{"train_examples": 39062, "win_length": 400, "mlp_ratio": 4, "optimizer": "muon", "learning_rate": 0.028, "momentum": 0.85, "adamw_lr_other_params": 0.0027, "gradient_centralization": true, "max_steps": 40000, "weight_decay": 0.004}
Rows from block 7 of a small masked spectrogram model, named by matrix and row number. Rows with one number belong to one neuron. Each number is 500 + 40 x the weight over its row's rms, rounded and kept within 0 to 999. All counts start at 0. Numbers have three digits each. After the name is the row's rms in percent of the matrix's.
After each neuron's rows are labels from the 100 clips, of 14976, where the neuron reaches its largest size: "top examples" is what is common among them; "peak in band" is the frequency band that holds the peak. Only what is clearly more common there than usual is listed. The data: simulated sounds of rotating machines with and without faults. In brackets: how many of the 100.
# gate: MLP gate (model.blocks.7.mlp.gate.weight, 768x192), inputs 96-191
# fc1: MLP up (model.blocks.7.mlp.fc1.weight, 768x192), inputs 96-191
# fc2: MLP down (model.blocks.7.mlp.fc2.weight, 192x768, transposed), outputs 96-191

gate.637 100:459466485476510516437461492480537556467476447506386485531572498612525494507534435471516480451539478469567508501501483480397473456558505522514480512497563509546457452509528421511488526515529403504502435513522446467535500509496577461533445491525457524485474524538502442529469482481573466469
fc1.637 100:445463446539504514557471470580509489539416466528518534489468490518466443455609468437529495498475495493410515430528470562529466513521475501528598522471520499553504462517552498535498479513540487451443473610519456451501426502548534492462522417474513469511546456521433525496510508469459476493
fc2.637 100:479501414490433560435545498441530573507501506511514567504504473442500525478406479570527539574546533517491534527487461538477487552586489480517510469514533581475476507561514482520465537563365550485478494471476507578557491531484413536500463476490477510562525457559453506508549537578452458558
top examples: state: faulty (88); speed flutter (49); squeal (46)
peak in band: 2000 to 4000 Hz (60)

gate.355 098:513457449464484492462615521537428464531512460547499480490532481527489516493578481520498510524484440486503562560502482482499551476457473553582521543483524434533499478533522487572459507501507479528522479587431481486525513528467530497472477536589464466486496459458556451504500531512486486474
fc1.355 097:496504486494503508530490507562522457541484429570626457468556543453483562522468502567440425504558418583424501547520501523485557516490519499520499520490480493409479524503462427530514530624468523529511563561547489443451512527524514519483532546455468450462480449520500476500464446539471484471
fc2.355 108:454516564522485517491496483463532506464521517458431483503430490510509489491476478463550550463467616473516475461448484483550408563536490449460483496581481551506515475465535575428517493388526505470490463365520543557511473476524443504505524493510542566536478538504483562491493475452494479512
top examples: reverberation (64); text has "room" (64); text has "reverberant" (64); conveyor (63)
peak in band: 0 to 250 Hz (32)

gate.26 094:558530489514464493497483482546470495494570524481537505429533549525472439540562507415519479550506541445472509485470501489511462507473514558472521526495532499483553452502474531492554451482470584553518552451481534423507493609467434541463520499481469550471513499490461474485464477524461467512
fc1.26 097:544508515538536506523452471504475553499562509462477544551538579457552491502491483436607455539457478482558467566511559424482511508506475574501443460480453451510535473507506523479558443549512506526545494498456505506394521471526448549410446587478521416585547521484495470503505501454515474548
fc2.26 091:496510461472466490532483544483503490494465477448483515459536437538444523425476535530441499429539517575496593476481406547481438486496508471475552494497486543529537462585552454513472481505469505505476507465541448462496513447476551457529526428502612482455477507523550538531460516524544475447
top examples: conveyor (75)
peak in band: 0 to 250 Hz (97)

gate.376 128:549508519530489512517471532501485499608532500528502482489501497483448491474547563387523563518499502515516518523502478519491499486450532498534504523481515498485445436409446489454493558508420596519524502520433570523493566460462488498510474504523576529494543564474445515516482466495491558514
fc1.376 120:444461555488477485448545452484544477514562465362459499463551536513592489510457478541516500529481558524471449525544474546535419465549477473484495524475489533528494491591532487496494524485461431536438499490451457490543536546475565531457451522503513427525555520455483460443473502488524505462
fc2.376 093:499555535524407485505473547592477474526500523464443453483491568440471430456480524372499575503503524516508500474470479516516508513461530494477504489473441538469487424463507503546552484512530538542508537544417511530520492479455514413517453468502545478493491474467520545435554480465510474547
top examples: reverberation (66); text has "room" (66); text has "reverberant" (66); gearbox (38)
peak in band: 250 to 500 Hz (37)

gate.346 102:492532467528446435484544499465536464520487515474551437460501558576505451464515501447562489484425427510475556530539491472536520468522465484523495480463540527455533560442532481508488534536491489563469421503505491472516476489545515429547505507506451559539517488471464532589470486512500432526
fc1.346 098:431520462552461452505515456516527503480481499446502513464492465422558491519466499467581481522482492474517557430517509517461513472447477461517587512547512522481508537436518505443496479507395532521481499515434538534525483476556490413535461465516475465549530540564544503465531472429453530541
fc2.346 098:468567575490521549521451517512504477534437517483491413524496480522474492503477546503479558451539492536509478467492462477543443448498530494488491553549435536495535433518482532494507472454488447534550542558546589548503571504452485502476436480513504477432452516461546473586574543559462486571
top examples: speed: fast (74); pump (41); fan (33)
peak in band: 250 to 500 Hz (79)

gate.727 108:460436491585516447572453440460537570410552511523473491548487503578441553469512491474480542427542493496490537479453481552512522501491523513484469392454519433483553524475472489505567540456494554541511548514502498513565435514559525540477465451551505499504468509480539484487493557553417462512
fc1.727 106:488428520509482547505470498554558488455509498545445524516414589579520500501562551482534542452465521527522523492448598475510500401474494518443477455521532492478538496502517463480558434446561500453528540525475478492473464456574483419533483435518542485503577512487532511468429519543527473491
fc2.727 104:552545501517416561496488457463494460446456491494453568491513589526457499489545557534471525557457524463480548588523466476523517429521482422588497494549489518453488436522501530449512520503550368518507563493491518549530527521542489490427419478482515486531599513516443471487478534530469572511
top examples: compressor (70)
peak in band: 4000 to 8000 Hz (57)

gate.138 096:542497524476480483543536529474586548590461493491458465446584489518423493492499473486540491508498548467480443530524483494475585475501447538532551505572554486518503476447507508503487538465580517498477509518548458440545486541545513491470540503388516425496420378523572471468494484455515474489
fc1.138 113:561481540477530519596487450584441518490494573542409524532448516472503544465445527551426570517495558514473395499535521454479545476480523479500498478564464478448479489488507495487574495488460477492544483470518480461528429460479532533487535465511477485509524438443519545438538584511511491515
fc2.138 105:426473525532529528481463470446485463479427524467538523544457456437484513532514562480432534456500407516465530476469499461498482514575546528441456490493508521475473476515501496494433485536479440448517454530516491553491492520392530481483448492478521552513520560540445551568485492521469513395
top examples: reverberation (78); text has "room" (78); text has "reverberant" (78); conveyor (56)
peak in band: 500 to 1000 Hz (55)

gate.28 087:425515552516483475449499518494456477578454445506499543504536536500558528443548505507488556563494520498527532558479445476539514541591430470483461560536425517498480453532499489487500469505441562523497496505562437488509475501462477525535532460440568494499509479499485470514450506560460481511
fc1.28 092:501456519444536446478476511525491527471507458487429533467536529503505498538491540518530507473488579559481534492549505503487466510438504425568485491576529441525530482507486516432442414565556483462492493485526582506436514476548531523394503565535517534454557481585479505507521578432451438464
fc2.28 098:532515442475491506533510560507485500464472505518503406554453519453519446428439509498508539493476472508493516536522503522513542548503534494456486487466472476604515472455510507531580532458462529601570535430494460462559437517509458510558504485408449486490462559508470515460473474524526543511
top examples: state: faulty (100); rattle (86); turbine (31)
peak in band: 1000 to 2000 Hz (71)

gate.638 089:495500453470548490430499491414534492525558517463532526420525519458486469481530513559478503517479542504457495505568480460572520545492519416482495467495475509474473466518453473488516445481485527564539536486490516587490477480558469597521530511571531520479490479542555558522499537523587480495
fc1.638 088:561487517472529522499492487510446509455457546543552492538552511424534495537483569478538450512495495487457485533515491494432510464431508502486566611589459489505531562476497413459432497433514453538506426540537464490475492534415455483492443487549513500478443469458495452502509462443575457441
fc2.638 096:473500601619551423605510470514532476519524468511480540462586451534513550481524475571541510471514498414571527489516499522497451555506477513449467485422510511549564488483470557524577485471481498439511445482479468451431446435507496454535534474468479461491528522489528530474544471493445503515
top examples: thin (high-pass) (100); fan (58)
peak in band: 0 to 250 Hz (100)

gate.563 066:581479525468493496450552481463453494451532425483506544521514417520439504539475433531542444546498532467543437486513494477504440485504443518502462491460561468576471508476536443521572566496529547529537511530480440432506495484529499441505503448501459546544506509463549487474471567443474538529
fc1.563 069:520542467428534463447470484487509492562432469495496468591531511526419445520454500489509522479520538501524461525533467583468489468507466459479483486366455511502453559577482491564521532505486525593469464490475480507555541533549468547585401464451511468481451487527590505486474558505491465567
fc2.563 080:468550499500486551554466445529526482509499547528469593488523538511533462481481486510488422516452463547482473444541490454497456534471514547536481690462498537535555504456478484524536493522527538447538469510460469422444452508451524471476454584477510538500464463469416519456525464508534445532
top examples: clipping (77); text has "clipped" (77); reverberation (67); text has "room" (67)
peak in band: 250 to 500 Hz (45)

gate.344 088:502467589512447490434472504462531479484450519503558486502545512584568497517514514491511470548451525498555470516537518448452466516543448528480536597504512521497524444491522452472547495526425458468558439484558423487517468589497451425540583506571493450451466430520422495473549481444512458434
fc1.344 127:518553508581499529536498472535497534543457504508444565516564485472498513530493542504522487468494494517429528464453492555491488507444600465494473547512561469493534539469513516504464520520540511522469526499481498455513567527463542514511481438457527536548702509476460480486497526538501564541
fc2.344 093:501450539418506544523479519470549548486529452485467429496449518517517462512550536476502520524450516485448459497527531506560500514496501486536579420554572475515433500494479441479502442565499485528486520473485463490537447575482524454517532511536473457502523493542474468511492463546484543532
top examples: state: faulty (85); grinding (53); rattle (38); compressor (31)
peak in band: 1000 to 2000 Hz (30)

gate.583 159:458420528506535489533491543405577484453525403443552490521486536523517467455495485480565469462489512528471495514514489529526537524430496510486568551482491557497535486408499467500470539524526524519576521555482435485517482525398522524508491532501484532494450521551485537488465503431519494483
fc1.583 122:504482419497473494485482510516500500489462478529524494483477548490560424452502498532499446470494517531485474506495480459533512528417535490477472410480564545483486529454504443458528520482429463514479502484493487532477525486415471490485555574506541578519510445473508499526457404461518534545
fc2.583 138:515475568504529479506444482448549525515484419462437519514525480535500513544409576493503534533527469536594496464527468486553440459537463507582512384503478504481489468498488532490484552583480464499421496521435491474537479518483551533500467513521472573492499515532530428536526536527481453536
top examples: thin (high-pass) (98); piston engine (71)
peak in band: 0 to 250 Hz (99)

gate.744 154:441556534550459561558493565431552439555512526499464499520442558551408464454483520450482552519467450516491511518495486553469438480558488561500557549469453509438559437554543482484503531475461517525511455566474525504542454492448482463504517478462557453509451497431499515506523489516508389483
fc1.744 114:595419481451500384549577479498512528519491477508508511514546451509549497569518472546479501455552518440530483470510494475541552507491481486448455559471563503559397556482445554479475480449571508464530533454486508468484514486550488502537443509467489547442535461571500450523508543541498539551
fc2.744 125:548482533529504516512503543552555428573467514486521532538549516417491488483446510527516452491457436492481511536484514556488518491511561541416483461408584493560511524485545524489494508471499507485553455521506547544472544483511426534560505444511577512480497448450487499550491492537541494532
top examples: thin (high-pass) (74); gearbox (57); turbine (31)
peak in band: 0 to 250 Hz (100)

gate.748 093:490511490427489466469533524466514437530518423473472528499469562532513501478467510462564599431469485455487513593518484509480503447517528495476498556532468542481558488562454511521478505511533479512505383497410473516538506509497465548521466442440500487518490541429516499457545516502505499476
fc1.748 078:469545519494490512552503522522516481539523415469511475437445507453474512538548534484397490445502556499542500600453400518557510470446471453482507516483457552530500524486460501522498475518458506542519490541559470548478506555485516482496559466462467431533546508489486517479492468583516538430
fc2.748 094:503492500540530431501473455548499562484526634518581382469456486511517501458484479543459486586561579554487476462566461558463439555480489470482532503490454468541518525513497482421498461495483513493477547467555537484472431480540507504483501459516477534519489435536498494584443524492488426455
top examples: conveyor (85); speed: slow (79)
peak in band: 1000 to 2000 Hz (67)

gate.492 096:437509477502542515435490499558446477503437533481506488486509567465529476581479487499482503501457440559491514467522515526456482504488583466498584594541485472519481502452565522499456435532530442509494555524532593474521442529591510452597543583484451549505543562554571478501482491500519462501
fc1.492 094:500546474524462536532448515436472503521495465544509511462462494516495514508565607420479515462548491472534548485522513489477436423485407495482498578466402536460501533556511517497445529479481501507457519507448454513507509438481496493550519457543549497510534469353492458501546573523519489528
fc2.492 099:503501530476491509579547531556530518442495524501530451512576514453488519486470408491550458507485557502419468514531521497492548509534507523469553464531575531537582520498506510621578495497526482493493511474493508565496510543519541459516464593454464439528463475520508526481493485530491481543
top examples: thin (high-pass) (32); gearbox (32)
peak in band: 0 to 250 Hz (73)

gate.587 082:481457485505468519391524483493439538540508461510416465507451446483517458487524455519534479518498536457492544593484548489474584521481513480480527552525502511531516457475473501458488528487531567548534546503534498430538485501506441539479432507471548509450498516437605469518562479415506488454
fc1.587 104:470495491466499496570504517507490467519509585446506490505502536558499511483509531465523559426559483494511512443467456481498537542483469463453511527456444507514559520508435452509505455596523501493490463508514446524500560446519514504461470492522485521495574457539588416511537456473521478516
fc2.587 089:479546540457546513499461512525515489502509471500534517486496528507466495517567469533538479537449470581577456466552462505541425499572504553442435486467559478419540498463520466507518554462540436450460469509534481583456473513465553466537560537447406537539455473505493494422543501491457491424
top examples: conveyor (86); reverberation (73); text has "room" (73); text has "reverberant" (73)
peak in band: 0 to 250 Hz (94)

gate.42 097:488515506430501468514546557534553517545404504479492523477497500499531507473511441482532524536491545525490460486516515521530539549512534503496458464489520507576485514536394531509501563504488486503452594508494532381409511519504504576487426518417477455451527494533499534504494555459524553419
fc1.42 084:465547520562499506477504478424400477527453512523537517455485488464526500618545602433466480453521461527570519491490519472426498372488463550487535525532517496517540508529473513520487520515511530511495503437521458450499529461498530519515450481487512494485518514525531471553520434536478566496
fc2.42 098:518458515453543484466457488584474479452518502526480536540467518526536507519465498473519416482521500483444521523479507501523441550439430523445499465513490486482548513511451552444515489437489527546597510551467441490569500520546491547529493450479492415575478414424549530493514496487428560557
top examples: clipping (48); text has "clipped" (47); thin (high-pass) (39); rattle (32)
peak in band: 0 to 250 Hz (74)

gate.331 058:519535506540519488453457491524388462431535485508592429561572494483456506514414494514544495405528518537453526503500484492438562516533580513510414574527518477546493540488486526554523499493485454482525482551517435445432454518503494547468455434497522522551487529548499524561474508479449509477
fc1.331 061:502486445467434583561575526502579514530512501516476559430483486539529538433497526436466512548497484445504496580450508510556466444477443498547506422488489470484538494539548526473518446430478549517498491449474508516497581479509476442488517486500468486477534433499509430447495556611514574476
fc2.331 066:403458519506470463440469502491502534437514439482488525581509460492469518469563477494496525469565490517462461543540509485432491469533455495567540457516504498484503507510510580513502522478605491549543518493567529475383473489508494523504514542559523568476569439563534482571439440530481502463
top examples: compressor (68)
peak in band: 0 to 250 Hz (94)

gate.525 122:440496517492501492543486511549554512465559554491517459501576519484483537435385488497480468480500475465543496444431542486473465430483496557494517493444540472536569437493578538539534486592550510499505545547495558528478483590480462462531529506519580505548519495492446491521529523526528466499
fc1.525 116:504543561468478426534436515590508530525522437490527481495579519470514556452527530490501521481501471470427509471577504507439451545523477455549495557447472448516545488505510518485549514525477478442549515566435514531502475487474489479515473460474529383529458515458456479512483510523531543520
fc2.525 130:473521463464515522507475460474479570499495519475508597534494531440547468461514457484474475519553510487476528544480464479568507456478445548397499536591603569516449482512464498487440489468569491508494487500568521578568523549509549433545510501534506536496460521508632541487547526498448479478
top examples: reverberation (74); text has "room" (74); text has "reverberant" (74); turbine (66)
peak in band: 0 to 250 Hz (97)

gate.462 092:511421508439482585491570424431535513498446489507508541478564511516470498508544524488554460507487449469579465470504518459507515545551536479514494604469510579506539485531526498518503527471465550477598452559501468514506416587501476544475582430513447491530509433550398456485480515532516423505
fc1.462 117:529523479505555506522506478512449570566518486497463548484501530477516465468402497481541507564581499470480531584487477542516492516481476502559486511528567497503479538438475485510448474406588553504436416538529488528526574445494579479541492485506522517500442493487625513516499538520454554462
fc2.462 102:493490540560470550488489512507593491461494529477541531512514517493505511471482515515561479484464578529486440509526468486482464395490484531480485378554451549569471504489494446509468492570578460477518539552506539475524476576540564477530490429472537522410531582577449482519527501505457451504
top examples: reverberation (71); text has "room" (71); text has "reverberant" (71); compressor (39)
peak in band: 1000 to 2000 Hz (36)

gate.538 100:483501511531522515505508454448576519535537499467556454413507517581466494541484520462484526514454571484517535490453486456473480466493528443557541458536511497535444517530494515540512538548463491452569519477474507595512428438480461544544507460520529544529465505502498475471538472480440528522
fc1.538 105:544545500487550513495458500471513482605487497568540469567453476552420463450554467438459478500504501511422477505509539526524468476505536514543535536546436507541493499487462506575592458455470537453556531478502474540499463426488479567482459460515535605479470477474483467545547537455450608558
fc2.538 110:440535537496518453439546479507569447523482535511486447449523517552522544510447550581573502521528487493516478480484542428522524496490521495484473540449532510519460516561532494530474466527455414543428496501486538525454549512511459541459485509487534400488512550474575456489455578561543508418
top examples: speeding up (65); gearbox (51)
peak in band: 1000 to 2000 Hz (35)

gate.702 112:508504581531429539446510542498561536489508503469454470582454545465555520420461498470488541553501559570478523408514520529515483496471506516487500459469550512475479488555519454490515504568486472413473500492565520455508527502400482508518486525525502543538535489488510499505465513521528468533
fc1.702 125:511492558520493554511502485512478467468489457520512565549537520468475482465489480505485491522528488450497555475513444409526544499505533421523531429526507546497433536540549451526511468473505471485510427477480486528530579474425439538464478517501535528540525525481487517486565486545529472514
fc2.702 113:529502495494516438484455455505517522482502478513489461406563436482467441492440562516511437499528481510534453502488459512501475485498485500497517560566506488570577516422475507435502571525564500576475501451471448487463439494568510477522520510487500451510445477524508550498536447489509510517
top examples: reverberation (64); text has "room" (64); text has "reverberant" (64); rattle (40)
peak in band: 0 to 250 Hz (45)

gate.150 084:516413513499472481519495524481436483488474460452490544489535490511457469529472547482444492516521480578456514504522485568506441469501524471480563524515462461508548532572451495556496529511485469523483501494549449528545517474413469503513445450472515449557411507441477499470476552469528455461
fc1.150 107:481465469479466519486471476546494546441496486504465506499497450464547512534478529494550512479458546598551508465493537542428424512412570487488538532505488499517582507491501505456525499509469482526448461558514482533485546520410527483540479515445443537478512554575454504561539507405453471533
fc2.150 103:508590529501538434448554474472537503546494507527487552462485496570556531515527440528505492506489504523526473509477500508485596537534491475494457489571525495521426541476547511532467431514481463454539527458507518479510472490687496556459570463509479480475448462466501451441442502561502594477
top examples: speeding up (67)
peak in band: 1000 to 2000 Hz (37)

gate.46 085:470531480406509480535436515466412420471456496447526392474547518562508575491458520550513534497522457487512502471550486544576541520549549498453502562464485459467549500473525448485454577448613458468468459498539535482515514498478519481431518500490536479462548424467542516495420468488500500510
fc1.46 094:492563585530492547515486485508576482536449452504512562490509499510535446484439469552483483437529549522501487512480523513489488529535479548444437539501423507482491474528560454506497435576452504522457541508499510519532491448466557536454470504424449502484502450549454543503488470458481522567
fc2.46 098:501424459474461445465516486495467465514509546438494550493516542461441516511478470504489461545541479486501502503556448524526465512562535516569510507454560571497558500523491538508465490466516544475491462522514556473496535498490446516546575477530514550441425578498496498534465533522482444454
top examples: conveyor (82); speed: slow (64)
peak in band: 1000 to 2000 Hz (67)

gate.70 077:535445497546577490487484399447575492476433488430451533520448536503539535522578533439465498517512551440491479543507456497461533483444458504492493534451563424512477516518517460522544471513552428483527529539546554524471464505480505487456501562515493457493515482560501527431462370411474486536
fc1.70 105:607481511522587492421498463573505503530511516463506468476397508509486498483487474477490524516432486513453531495549512503463441525525447468480525492572456546589523558509528480499526512499518499476507441457442445533507533531501507503421535532509465550550475536537584562522422525475579567495
fc2.70 092:458508470506398474528523535502532532480523476537569535523583454514512532494448566538496448482566545512502469520553554562516533525553496592478445480476539505399548444493477516518481486445501511499431545565536476477458458527498490502465564433532556561528517515478467534462593474541437464482
top examples: compressor (97); text has "speed" (88); speed: medium (84)
peak in band: 0 to 250 Hz (100)

gate.659 106:504509517489438388419492485533553459479479505405457511521429547522492486476517511493519555427523542548437474522545462496505429510466453556512490523580527431548507544476428446480481457503535504414511448509537433502542558484523502528552524512629520519493520551488597469469487481501471499599
fc1.659 094:516509513546451423443481505487569466493479452441472463500422581504506519456532521529451491452428520586455484499517467528527440496536480490496566483613524499485504487499467476484505510530490485420520477526517409503519513495523488468509553497642566497439581508509562424477458480520488490535
fc2.659 107:513498491508565591558509529501438526494530552599526501437608443412492500488494420462490473591547479430506524470490540495481572512513536500460512488436505532495508478516524555493526483516472518609477557462497572501473451512483486502483429512379436512532509465474434561525521473478570492397
top examples: compressor (92); speed: slow (66)
peak in band: 0 to 250 Hz (92)

gate.92 092:446445499420486503550486525451560572568482557493435527522500576480525528573554446486504458558489517510523494546478471495496411432535534495515442472500527471466464456447558522519481525517507454479543497526470424504458519584542516478536539401464525424493537482515486462504486545525439515464
fc1.92 084:549519472541489483503477455539459440532466491522555556530526517537529529509485425441523583449543447482504506530494397533446545466556578538366494451427500462500535484523500439497519534505522442498482523541481514467521504459496518501480545516479500484542528521509527476520464438569489463565
fc2.92 090:424528517494458599497462504467523480517538507502556463438484486526488518460471477524405467573472609525495465476536579534484503433533433441533498423484503519546488563507490491497461511493491507496499512467502523481498543577466525441539459570518443528509524468480538504497520526409493461483
top examples: compressor (87); text has "speed" (85); speed: medium (81)
peak in band: 250 to 500 Hz (85)

gate.29 012:468406572508556484392511488502522579528452493481589571534507422579495474473488455477444474501483500471483432491576466527481487524553488526480514394455492588463429487524532539522507494547480476472479640492464446496523512477562494535486510517545482483476455477505501542518535468508553467581
fc1.29 018:537483488476469512466483492524485504509435466518567474492473462527470479487514425467531440519518473482518465534526484529505491567568461536453521526505479559520387497521518472544482527520530528521493551435500583445500519451519514492563580493544446484537518495511462523552504486469451536498
fc2.29 019:539404501539440529459491518548514491459447517448524526509477471473479507446551498479435476480495474517540497508514514529480560560553476514517539562493535562468434477544522475537515525521521520478543520492495532446471443404512538508476541506540502530518475493480522538481471447462550509495
top examples: clipping (51); text has "clipped" (51); muffled (low-pass) (47)
peak in band: 4000 to 8000 Hz (57); 0 to 250 Hz (30)

gate.188 087:492471552499477538520447518452477477501445498477465550502511486392530535459461581467524502519477521524524470510482462433564491447417552519445494410493508554482531482425519508490504469535535538540508505560445455546450448491400502453513472495439583546501450529475474527513492510531557518483
fc1.188 081:572483526488471497543489487534454419534478476487537549495566486443475512535394467380489503559590550443464520491516487523524567486516511494507433671480498516494457532537477507491464496549462518511458515528558599492484494469454449535471552566477505529490547484469536434530503472484489557542
fc2.188 090:493494473580476390532496507486526494482558460513468506499446447502539577559508565489532527437497492502587500422512531558483474490542428556484446524468527462482548523524491507506543474499511544449517581530521486538464508459596486542506515576484550445484499524516533471478517446538507455490
top examples: compressor (43); rattle (43); turbine (36)
peak in band: 1000 to 2000 Hz (47)

gate.668 100:500503480519492499488533516418525496506488534484506484408583518557529529440439402541589513557532453566588483559484491500502435477494475512520512530560544515551527450478473542447525559501489449512468489486454497497467468566480479550498473449464514448491445519454461415560437528488520530501
fc1.668 117:483532595508540517477539490549491534518487524498512534428487510502521456538536562483501555475476564413479576459532494431550539540495487499465465482486481529585561488552514499559547475461534494492513477459478481510468510464499460464431487523526504542457531549515521516528556552493432479482
fc2.668 116:466487495441479551483482500429508491530513543491491548461428523478509506533511524570403530549500569538450540488550518579553535544605451462473512426509435583465442491558530503560463473512479522483506516527526465454570528459527473458512431506556517467466522482527448561523509620548423481506
top examples: conveyor (100); speed: slow (87)
peak in band: 1000 to 2000 Hz (30)

gate.381 069:505468542451502497430531461493560484505536465492471552482488507507419486451486443524538506493507520532460483506569572453433492563517491521492539469467568521483499574486560519496507547442469414436525535541582487466458489483565474454484533515567489534532401555469459474504483467468515554489
fc1.381 085:413472487464477440476496541513490572542518514475524518488482501478552520397523522572462481549586468474497527526558533467498503542547491564565524393462527497450428514483468455450496512442436489468484561499479523492527517520521447448484480446482463479462474480541496553473537501415522510495
fc2.381 079:488418484442522464468456498528566509505543406526410543532488531545528464460526459516462530475517524530472526516508502392441499518456497504471489483531533510484508534474494498508565479505571399425543559499495516566515446401573447492461493553445514492546512478555504505494591582496477512499
top examples: compressor (83)
peak in band: 0 to 250 Hz (61); 250 to 500 Hz (39)

gate.595 107:510510494498503475578546472544487461523474615480506502443490499455430510539526509507488550484553394501470524481515528496488456527459494504499529504528527519518470489457461558506533520480540543477522537439490504485521566448469583545507477530562498475444540487498521472465488514447384534511
fc1.595 102:459534552515537505615451556485531464569576485485478543538565484441497457487449510550542523535490512522549535457459490496479433472561529477525534473474545492486470518467454463560507449513472512523484505568495451524559423507483436460458453503465448540545520550615532571515482544499481481540
fc2.595 116:550502533485511534474541517526531456444475441501430526547446528592558531509539539512497546606484475465492552461505523507476538524459526424424512485440487468552471496509519447540566474571456510589516538520497460521542490547585471506590379502536505474591484508504482548492550513522518486546
top examples: pump (91)
peak in band: 2000 to 4000 Hz (81)

gate.98 107:541560510460429499497503494484476521509542554511543500457441417478463490421444536544556482507521484489541571547531522467564468548513515567503489566506505541402498459436510534472550492422508509531558458391503492476483491504510533509491490503536428474488475508527530419515519489484447468579
fc1.98 111:509546535475465458521558509491461482509521447500496484521547477503475581517450543514532505461434545490456506480490544554538555460473522607473497452514516526491440540455484499467530565508483450485505473493482469489439460563513511471408535449603516516459513532549525537556466503519476502464
fc2.98 109:455487480545580569558509506465498469461480478497466504505530559540524510591572448453437448566503466511478435438469511537428521461519526442501503489520498476590517494523517524513469463548509579500483514546480533482525508558476501499529435561478482534488558474459487513472495559487510456495
top examples: pump (36)
peak in band: 250 to 500 Hz (39)

gate.156 091:527500557567518524531561512495504477489473484518572510530500524484441514485482562502520526560506459502437495503499487503444534449497531458495457589503481472426491559510396485507530529473461542475523540459499522498436456426495478484479458501552514549506516543430506528504451474447548459531
fc1.156 085:524501542522501512491520489474427547502541542462549446491539506497509434564524479511530503495535549514516488509539508395469596491555531387486540535590576427480515512486509555453433479471504450489461493439452482522506520475460469520508505532460453508540474538380509559560545490571498476550
fc2.156 091:538432435535582449544460448484537474519429511508502394491484477464455481538543544443559530435531443525494471495544525553542485471441456542533499485491414582548507520521496519499531527508541491472495470533548550480418502495509504525454514431498513467434492455467499513475453499436468582446
top examples: reverberation (75); text has "room" (75); text has "reverberant" (75); turbine (44)
peak in band: 0 to 250 Hz (76)

gate.508 081:540462477478508584446470419544487517494536513515534442573428502478468492473464544474472537460479434504536459504541524507501512509494561505498527538542538534499461556501483451547532528494529480509469526536466511524520440446500544540488481428516559531503535568533576464501493504495478472361
fc1.508 084:420535534491501467510478542511496501552428471464474549611477484471491482491487529502465537593468478487489519494481467510542490445522479468485483490463462492546499467466549531474449535505525484463422430503428539524527492555465534552541429504528513456539506533460480600503514510440518551499
fc2.508 084:524450500506548510458498451498442534512541498548507481545465535499460518508545503506427610451500483491508466481472484545474472486516547539436517455540407515462473532492531472490534527475519550534542542444433450392469499486501465459483500460530532523501460461424459466527512514524508446470
top examples: pump (87); text has "speed" (73); speed: medium (70)
peak in band: 0 to 250 Hz (89)

gate.449 114:551541547517470578507520493527557565419447443492456457572489517465500533516551487523516440566577512474590476543496484518501488457441491521593452524469462543477461500506490464467538510516551481526487507537479520484432478480547557469514466433521568576524529483557420483475566552454563436577
fc1.449 107:495536456499514486411479471441453467464522552467536511442522469559526507473583469449499427455533464495488508535496526513589483473466524487515487449512520518541524448476426582528496489514474496432559481495496486534513503557392467520498485548526521492488447545515519474490526519529512533496
fc2.449 133:493467525475536462554520502554491588450499538497467424510479478444553385557505461496449478485498488437464498539502497476487474518414502483470525490519520528527494487494456464491499471518527520531584447484449490510479494517499462448489473456505512446511416491458489588479505555507467510584
top examples: pump (98)
peak in band: 2000 to 4000 Hz (97)